Weights of a small contrastive image-text model: encoder widths [96, 144, 208, 320], text encoder layers 10.
Rows from block 5 of the image encoder of a small contrastive image-text model, named by matrix and row number. Rows with one number belong to one channel. Each number is 128 + 24 x the weight over its row's rms, rounded and kept within 0 to 255. All counts start at 0. Numbers have three digits each.
After each channel's rows are labels from the 100 images, of 14848, where the channel reaches its highest value: "lies over" is the class under the peak; "top examples" is what is common among them. Only what is clearly more common there than usual is listed. The data: seven-segment displays showing three digits. In brackets: how many of the 100.
# convs1: grouped (13 groups) 3x3 conv (encoder.blocks.5.convs.1.weight, 208x16x3x3), inputs within the group 0-15, a 3x3 kernel for each
# convs2: expand pointwise conv (encoder.blocks.5.convs.2.weight, 208x208x1x1, transposed), outputs 0-103

convs1.135:133116134149147140144129138113142157118143136125115129114098122112124129120129137151144134145148118121138139124153150121161128119147149121142121120105086126143116127114080131111060135134058152142125134138103119124128090135142090122122114132134119122049126129054128142071101128136092134131096143145106118090107121084121146097136128099139142094119138111144093150149038135159042134138111127126100129127110127093120129084112106114136135
convs2.135:091111147146105143117099122125130133112149129121164175093138110089124057130195134144143123124101109131133139136169152147167162165169136127162109159100106173109118165134165136132189134132132082112126128132119108123074144149144143142192120138108117138122119105128152080130139115159135091132137135128103111039137145
lies over: screen (90)
top examples: the digit 1 (96); second digit: 1 (61); third digit: 1 (27); first digit: 1 (27)

convs1.170:094124091103136103112157086145139137144104117122075135162083168139072103136069103138110130126136088167154128121118110085113174116140149112129113092124130099117121143145127144096090122103098132172129139138120112089058085139122092100088130132103101146127102108097129107097124140111103153080134161114134137128110146164114127134132143098136133088119126088153097144136117153106105127142106133106136158104136140150104125123135167128133154
convs2.170:183137121122127131130151125122170125087136112152131137163111126108124112139192177083107155151128047123132155146130141110159123148132146105109146152108105132133135128145108138133139113164109109132112164095112148145117182114116156069154147118106108127161101116108127088128085129146132124088124110118114132150079128
lies over: screen (67); lit segment (33)
top examples: decimal point (100); the digit 9 (60); second digit: 9 (44)

convs1.193:123114146128080159152103123130153117112163129099150145121119099141130116171141146137126132126084156144096119136123138126099113165154127107111075124158105103133121132113132119055125158100094120104118122038124121088108130107113156141144144141153092122128103105117129131105135124133125087143163123100134147130113133126121141137117121148110093158144130123119086092146076096142087086144125143131090125164135123139114073137117064131097102
convs2.193:160144151112113152119138115137107108142104142127100104176128135134101188104101126103137090112131140155088157091116130134112092085124108092158091144116114130114108157148155140133076138089109141086101104131137114090172084154102104132105118130130103096096155104129094142107128139115108118181137136140107158148187172
lies over: screen (93)
top examples: the digit 1 (72); third digit: 1 (41); second digit: 1 (35)

convs1.92:122124128137091114188121125105109132120123135129121142112111136108093112140135127145153144160134112154136127117155157104114129092130143117133124101114134109110123123168129124123095116130103127164147126109132104105138083102101101132124109103113124155155130106111119117124062114145082108141087116128098142151082132135102139147062099090080082103076097097136134121120145150103115135104134148136143163104113128061085102061110113094104107
convs2.92:099121134077097131125124135136143108099152121107117138143138125109144080097134092148116104088087156107140165126124132172119132153134155154122109117118071152126079115148167119124130126102107143131129089054111115103120122120175160135122160143146172089140145095118144169183150128113132125144146126118075158095155142
lies over: surround (100)
top examples: the digit 1 (57); the digit 7 (55); first digit: 1 (42); first digit: 7 (34)

convs1.192:116100092129093116135161139125120126129099131135088157110116128111126123112140146144122118138131133136151142095134136072125126086132172124110073144104054148113060129108121129116143126144156135103100139114105145161108118152122110160131119135129057099179068096146102117137119108126103121151107143161111123149115098140131126137084130151081114154111145162138132100134109092119120107116131115103110123114137177161111100140122079156140097
convs2.192:111118138127112095095146139168162113092110161099112120115154098105105181112136109154137094108112124155086118089167150133124118127162095088118132130125109137121111118138166128076155124115104107095133138119123137118097112107121146127160137126099085113124166112114087104129108124108155139132147117139112151145177219
lies over: screen (91)
top examples: the digit 3 (99); the digit 8 (69); first digit: 3 (60); second digit: 3 (45)

convs1.50:105123135095101108107086122147128067133137086146119098140159177112145130102107124098039123123101093101069086127105130126082129121091129108128164110118162136155136125124137133137129109121126095101162100090141073089115132132148111134129092108121130133125099144093114105128170141093159155120149154120106118143123123155114121120150127154133136148101138138129100101140152115156130106168139132161139111141105122086101110094121131084122128
convs2.50:170097133124127096128110118082142124109128161073095132165087115114091085119131104135135139118150101130111157118157109108108152158131103115125125154152112155144146119118110110099105118124130150117098125136166094117067109133133123130169179144072119146085120083125120130129119138138115103128139104196122127109165121
lies over: screen (76)
top examples: decimal point (94); the digit 3 (59); second digit: 3 (31); second digit: 9 (28)

convs1.12:156111143155086159140092151120132082115143059126124056108103145142138160134113118154112134149080148129104142121154140129132126122114104156134137130097135116118148096134129117149150124110130148084152157125182156131175125141120126125118129119099127116151128128163126115154107079131141156152158154118115108145101130132097150151141098119157095126130116118141096134145085135130112124123071115155146133149152121133119064105137058093146084
convs2.12:136098136148118090103112136126117100154154118117144167133138149089112103157181136133121134156104096123110086139134140114150115141164103147097166128138120074151149140112162125094151144136115141132157133148153112097102158095097142148171125147110109136154138150161123069094125097175107126091143103140117105107105147
lies over: screen (62)
top examples: the digit 1 (65); second digit: 1 (37); first digit: 1 (31); third digit: 1 (29)

convs1.142:122102124126147135129124140124152151122143130129132133099108155113115153128113149144134130142146110125132138120140153118154129119144143116141094116106074117123101145139060148099069132116083167127118138133105127132121085128150089105120117118130120144052136119060127129057085132170093128132113129133105144111118117092121127080126147111135135086124127110166103140151067140146067150142103150144099149138098151084130143095106116120122132
convs2.142:127123148126098126102094115121143147115162150104160163114139115082096080136192129152150125107099114137127125114166144146141178150167123131158130154109111155110123139136167122119187136123132084113127140131120098105057123121136141155180131124100105129117144106151136095134115107155130123131147106179101109041133154
lies over: screen (83)
top examples: decimal point (93); the digit 1 (85); second digit: 1 (47); first digit: 1 (41)

convs1.145:131106113120137114116139146133098136144066138147059148138122098062135096107141123122142094123110088142125113135115132181109140131100123126084128149073129152077149140125148147098147130099130126115098113124095123138126128088126127137132123157147114117131167093138161082150151103133114134117134146113136163102118136115132126098106143103139125114129102094115109170144073176158107169113127139114106124162137139122138160135088154179126180
convs2.145:152145137105131081110174131130126161164157148157169155153139130107151128096120160132144124130118098125171169119066081104128150131144122113157096157137131111114113128109100118127115139090111163152133129139142103150091114101151138130075072136143165125140102131116119094185118161150110114119143102130120148093102127
lies over: screen (98)
top examples: the digit 1 (68); second digit: 1 (48); third digit: 1 (34); first digit: 1 (27)